config = dict(
    model='image classifier',
    dataset='simulated stained blood smears',
    train_examples=195000,
    image_size=64,
    crop_scale_min=1,
    horizontal_flip=True,
    color_jitter=0.2,
    cutout=0.25,
    targets=['large cell'],
    num_classes=7,
    arch='vit',
    norm='rmsnorm',
    norm_position='res_post',
    activation='quick_gelu',
    head_dim=48,
    fused_qkv=False,
    bias='all',
    qk_norm=False,
    parallel_block=False,
    inner_norm=False,
    moe='top_k',
    drop_path=0.05,
    num_experts=8,
    moe_every=1,
    expert_mlp_ratio=0.25,
    experts_per_token=1,
    shared_expert=True,
    patch_size=[8, 8],
    conv_stem=False,
    layers=10,
    width=384,
    positions='learned',
    pooling='class_token',
    label_smoothing=0.1,
    loss='cross_entropy',
    head_dropout=0.1,
    optimizer='soap',
    beta2=0.95,
    lr=0.0018,
    beta1=0.95,
    shampoo_beta=0.95,
    eps=1e-08,
    precondition_frequency=32,
    max_precond_dim=1536,
    one_sided=False,
    adamw_lr_other_params=0.0021,
    grad_clip=1.0,
    steps=7100,
    batch_size=64,
    epochs=2.3,
    lr_schedule='linear',
    final_lr_fraction=0.1,
    warmup_steps=140,
    weight_decay=0.1,
    adamw_weight_decay_other_params=0,
)
Rows from block 3 of a small image classifier, named by matrix and row number. Rows with one number within an expert belong to one neuron, the router's apart. Each number is 128 + 24 x the weight over its row's rms, rounded and kept within 0 to 255. All counts start at 0. Numbers have three digits each.
After each expert's rows are labels from the 100 images, of 14976, where the router gives the expert most weight on average: "responds to" is what is common among them; "colour at peak" is the nearest of a few named colours to the mean colour under the peak. Only what is clearly more common there than usual is listed. The data: simulated stained blood smears. In brackets: how many of the 100.
# router: router (model.blocks.3.mlp.router.weight, 8x384, trained with AdamW), inputs 0-127
# up: expert up (model.blocks.3.mlp.up, 8x96x384), inputs 0-127
# down: expert down (model.blocks.3.mlp.down, 8x384x96, transposed), outputs 0-127

# expert 4
router.4:103112148145092143116158148126177146123140101163123135077141146128171150154111126107150084159115141138109108105140123097126103167107127118116157124153137142119158067108102156087141106111160125090111123131126124138121161142119168132102152176124106149153121182116123117101128106106186103173126126095129134116144084171118161110109111145132151141115092114124117121155114099120111154133139
up.0:130143117114136150151097108118135179128146110169141127153122141170140113085154154165140138135145094156130121164117109168167164158093147168134129133102132156097095110169124125109108119084145159131126154107137114135128198142102134150134147152133154143153139151115116126112124155126075116076117130171136148117117138096142132094113123153128128127135123165085134108150118134088104135136137
down.0:138101119118100131085099116125126159162152121094138119145102109114145128130112121113091130128124135089153150126101146097085148171128088127109120115145091133098086167159103179155136134098228184113127104138159124128120150154126145099134168115183155117105120120128133170133142160101165119145160165118113131106100126167154129079138077086130120100187147167128135108159112154133146109146182
up.1:165111122127172095117126151098125113091170090138115130127158160169122140119129124158098114115138095129148102100170100104090121164119144110100167166139135131126094134113147113124117111144114110119093133103126109121091104170132074157108109125118131099120147073118128115132150109134161134102158121122117127062168136119148121160144125147119106105105133121140121130149119102119108152147084
down.1:116105190132100122120123114124149110081132119147090191155091169163119145135114150146152163128131139125123143113143130154136133148107189151112151072102143105123142151128154146109134152092153124158093145171138159135163155108177130134140155119131114127147139140123102130141168139140107157128118158151102120143125136109128154145101125128127123144100107092106105145127115134130123108119122
responds to: crowded (94); round nucleus (48); discs (47); small cells: target cells (34)
colour at peak: pink (100)

# expert 0
router.0:155164147126196116162092102105139161113081119128139146141114132137133098113159176123152105111196202121104142155111128120102104128152103132158122099081149163124111132149144137164134098144129122121138134171141083124123130097116137163139099136136126122141145132110113084119090169169119142140100163137081146116152127126143122139125159123108122139130108127123089184107118155115098117109125
up.0:106089156104141097145170109142130111147161111113126078137122070152151130186150150103102126120112137110123130149114111149124078098144136052109103112086096124120101141128180105073126134084107092118158122132109138146120087128107142125132099125117120114111124119096130129154129162110117150110139160135169129108158120126121118135127131142148124146075130138081155110096156152152115090132115
down.0:119133125121122171101163131102120077141131107109112121090124178153161101089115164123132130111177102130117160137144089133101110107121124117121141142098132103150143113141155121119113108075123128127145080102110142133151145090137103128156101163121117161147156081149093119130143129194154090168128131116121173121118122130149099119109138136146133116154121127118129153152126128102147139110137
up.1:122149144124113124152109107125115115095131127123112105077094156097102166151131177158123103141113097111090129134133110096095155161137152114092131103149154124147122120120115146112118123100101104101150154118109128131120112087123124117112116154146120129124128158124156127154103066173097090107049132114111188127121134102109173119152122132146133134130146134136152120139131153115133118137111
down.1:121133105150121096168091139145108145107134131134137168154149112124131129131153127113137136129129132111146120099128107148139095132167150086170136139185105138090124132153128073167105128151159124156148113191121148094149108159136129133133141143140120154146171102140138108146125188070074107126114127152115126154141133138173089150150133134123096111125120175139163095128101121147104081107153
responds to: crowded (87); spiky cells (46)
colour at peak: grey (71)

# expert 3
router.3:114148111101109113112161136182060115143135142131168071115116091121168131136134058139098158124137132106156146130113134189154142091137142176123155144153110101125130119148138124135132105138151157162107113118156177123111109101133099114134112144108125133128125106118100155143197125110125136098121090147121120152135165109131113103110088076155118151178127135185127124133121148105144110165117
up.0:158134100171137120139093092103150175122170162125146151104134143116153146107126147138112106120109140132140163113161181157176080124166167137172153111141069133148104111083112109154109134095143135159135112132172131145157166124157129120124140136141151138142135150141154093106108093129151157135109161119119142128116132138130138139154144172130138128090129100161159138168127148145174126164140
down.0:103138116139111102126102113105125122110095119154161122155136155167141099147128120116129104148071094113125115110113120152126086122093158135109098125147150152132132142093121119101135140146093157116125131130110113089106103144141124115169145115136154159115184158178117105118131110100144168158163144121119133157103113146130122117099117117143123120157150124126089133126143139128135093104114
up.1:169136143115105114111155123147128125130132128115114124160115120087128068145115106090097117112120130151139113143165133117160118135118107156135149072100130107167156171150099120091197098146153110128148110125112111141100089103192131156161138090126118127138097070156134137125093185113103135131073125129083111142141130124120113111120202148132120100098113130088118120147128100115094157136119
down.1:143132181079112131138133126136119157162131143165147152100107114131147143113162119153132175124146119138120116077132112141099111080127125100105120166137159121131139137121132118148110145130142122146162124103094105177108108098147131134118129136110162138097138103107129111110110111095133095120138126124123123149119128115092160143092071115065169148143126112150108121128124126123116138115119
responds to: no large cell (63); small spheres (37)
colour at peak: white (92)

# expert 2
router.2:149080126140135128131118088141118150106124151116148123128148139101101113129113087103120131151094095117139109094109119133103178148109156100117106116158082101100147161148122127101127111119109143155112125091161112128120147164159082161125180111130140126070122110133142131130120137117112140120099146163134089122085149098129134124134096140099142125103149143131143099120144081148121125095124
up.0:098118155116158132120138073101138111123095130148125156106101168117139160103095124127129091147100148103138124104158112145147128129136123137127100114171111131055102146115112137143115142150071121097117084111128166112119145145102137116115186121137181158112116104142115064146116146092209162093118133117111116118123111122133129127145127129160135096150151138136131143123173123095104097113077
down.0:137099198173074158126160165158101093151100145095135141135138136175140152165106165152089139171061125142122152137133120117111121111149137111100106131103143124089121082083102167130140139124168142153156122133125100101105103120161116129134102150147142174096126110145119089134127103149116143130144162107193145116115132122097092133165118125137162095111142119098107132121141089168135144121150
up.1:099129143135154122098147162123151092146167105134134110124163120100184115121156102083122158130144109151110135084149136154143100197109142113156157127115091129135138155122143116078130123132127130116123160130122179132185110070121170132131116149109109142112128091110115124121103134151153098161128096144137155175128138153115131140110138075140148108132129094093117167139091145118124143111139
down.1:097119139150175139129138143102086097151133148133162105105135126069121120125104093166115135071124111162120187145078135072142151142120147102132136124112119090147127123123121159164135125135152133120133113106138134105163155110124135126130127116125156128113119092113124112130170136139086137078136119100065146136113129109137114115089128096109142152110129088151143154124130136103138159102156
responds to: no large cell (100)
colour at peak: grey (26)

# expert 7
router.7:092081171118093149112120149106107164146139168148093117121161117111098120132105187113086180118119113171132188109107141169147160119140138126102144145142137140124091122114127119129116133152150151109118088117159140112117108182143169128164108118135138139108125107154155126164134094103118107179112096140103089144135107147138148131153125095156167116133146142072137100109144126164139137099108
up.0:155094105118107094103129165158112104115113127149125104095145137114127135139124075188113070150130155156094153127151107133121131092108160078102108105157117108152096159156149088126141145193124106149160132137099130131144092103090122091112086164122137136148135100154125141147167068133122119126134148125100163138137119141169144099116116124134118132175073163150161112136063148148162156131114
down.0:173132094149104091138147113142148166122102126083098124113188113147115111142158125126095119127095107127145129150114140109142167192126110124132112157151079139162155116146131163108135148126095092078074099116116113119131145122150131130113129127157124158070132102125105144165113152106131130081105109099099122100106105144175159134134114120102132111164133119124146107124110136129097082123118
up.1:147107139103118127124150110117176131089124137123122134125152115134103124125129167137153082148141146124131122125102160132086138098107138153135157131149107177123094169097187085082133093166160099120153127106131139083103146125123161088133131127114140161110153107121151156112122131087177143156114110131138148135127102142173128158151127134155135131105112117147120102107114120154134125117145
down.1:142135146124150133159154122176057102131129188111104132159176102151117145108134125175135132164118148120087169141156141103150117121153148141162121095125080187087131175100097096161105091115146143113117122126127106156140157108133142109092147155153139112128143124146134161106125147100146126105145152118120152142122128138111083169113135155149124126127136104103134158148157112135143115120082
responds to: round nucleus (47)
colour at peak: pink (97)

# expert 5
router.5:147109099157134122097131125142147145158098099157131133158108151134155192136112124111133116122138086115087110160109098114121096109135128154181129133132129175114187136081159124144126112111107145157113134059076175105150131123146157114101146133155134151102135116100113144128107137148109149085107168095150145141137080121124121120129125122125132108089098101163100138125100150123115130118152
up.0:109113131116141120138120127126105138140092125139131115111106175144131125097152151124135109191144136127070142122105175110112109130130124189130193165134149102137142142167159134105151108158152099119121114150137138109131110094116098094126128096097095126166149118153121148142125137104152119147107125159122075089158116119138159100144163138103111133141127144142114117156146127087111101113143
down.0:148143128129125101176120125150116110126110136113147102097114129176099137129115119095108119151095133125157114094144142107133101136121114151131124128131146100106130127118153126110129144130132089139122141092135100090137151149137093131123177187177094149122150139134104132130162120110119104147088187132173155143102144134082116142167137109080105123112111132144096118137148146107146138129154
up.1:105123122130122110109141167136149126131101102112139150149188149132136138130082073183109119129109096154128155120141117097134121096138152123128126112164127138148134147063108081155130103149110141154102107152136127144154105120119139171139152109111111154132111137141134172134137140092151137126135154141137143163148106173101140074125099138149116113129121094160087158143069134133144153115097
down.1:158160151138103163134106133147141147158146149122092123153100100126116112125108171124115103136140136082150174131131156156161108126154143128148082134106146131132121181121144115133119156116152121067127128129126144124142111120110121126113080125139108122125091147102134154137145107152104129114110141121137113097105129100118124122098117116107126133141143091136137116111120142127158192089154
responds to: crowded (99); two lobes with orange grains (52); spiky cells (37); small cells: target cells (35)
colour at peak: pink (98)

# expert 1
router.1:142144097133136134108091144094157082121129128117116147115134119156138114101174134163123135107123110138160132132184137122089163111109158121116117112100138144179100113121142147178103136142134073126123146171083136158133136114113103100128127139128112110112106089172155125125133101122137065170168125122143097113115150092148127130119113176147073128100138138121176130134119130118134123107117
up.0:158147163142127114142141133107121129108138123082130132107103124092167093143181169114125121120080162103153109128098116152135100110093156179119109126120110172147111110075115147139150113129140102145147123154140113123122146083071107153129155128121117153109135130125112142120125162095135079135161160176149109128129091099157135112103117124096134120113115122105118167155169098145130129130114
down.0:122125163106092097135106144121128138104126120118115125068119157103093116176105122132116119108130164097129128141130133155069113132134133137103152047123128127148128118137150132128097109155123156134134160142181148123121139160119123162124160113155106158140091184147147109147096161119102074121097098075163120134143140091146132114168133104135106084143168109124136151113118124098120133138131
up.1:122133142106140126094144176157139097143083109136144118113137140171112154127150140120071160111066079150151066122124148115102142088168122144137100113132142164107129161131116094108131122082124094072137121093125148138109135135100121132096095189132140131155099099125094117168117169124118096138093120154140134136091144147121104115131109129175128134129153133111171131107131143082138168143120
down.1:131152132100156091137158057135137166110130107102163114141086122157183144167102108123062150113106117121117140140129127098162114143090145101145120125071176144197084136129133148151125141110138114123123141134147112137135168108106098118144152120141096131119099108134159105122105163138128114117126182137136115157143121124121125141156116146116131134164143104101156100123134133159148110135158
responds to: no large cell (72); crescents (38)
colour at peak: white (94)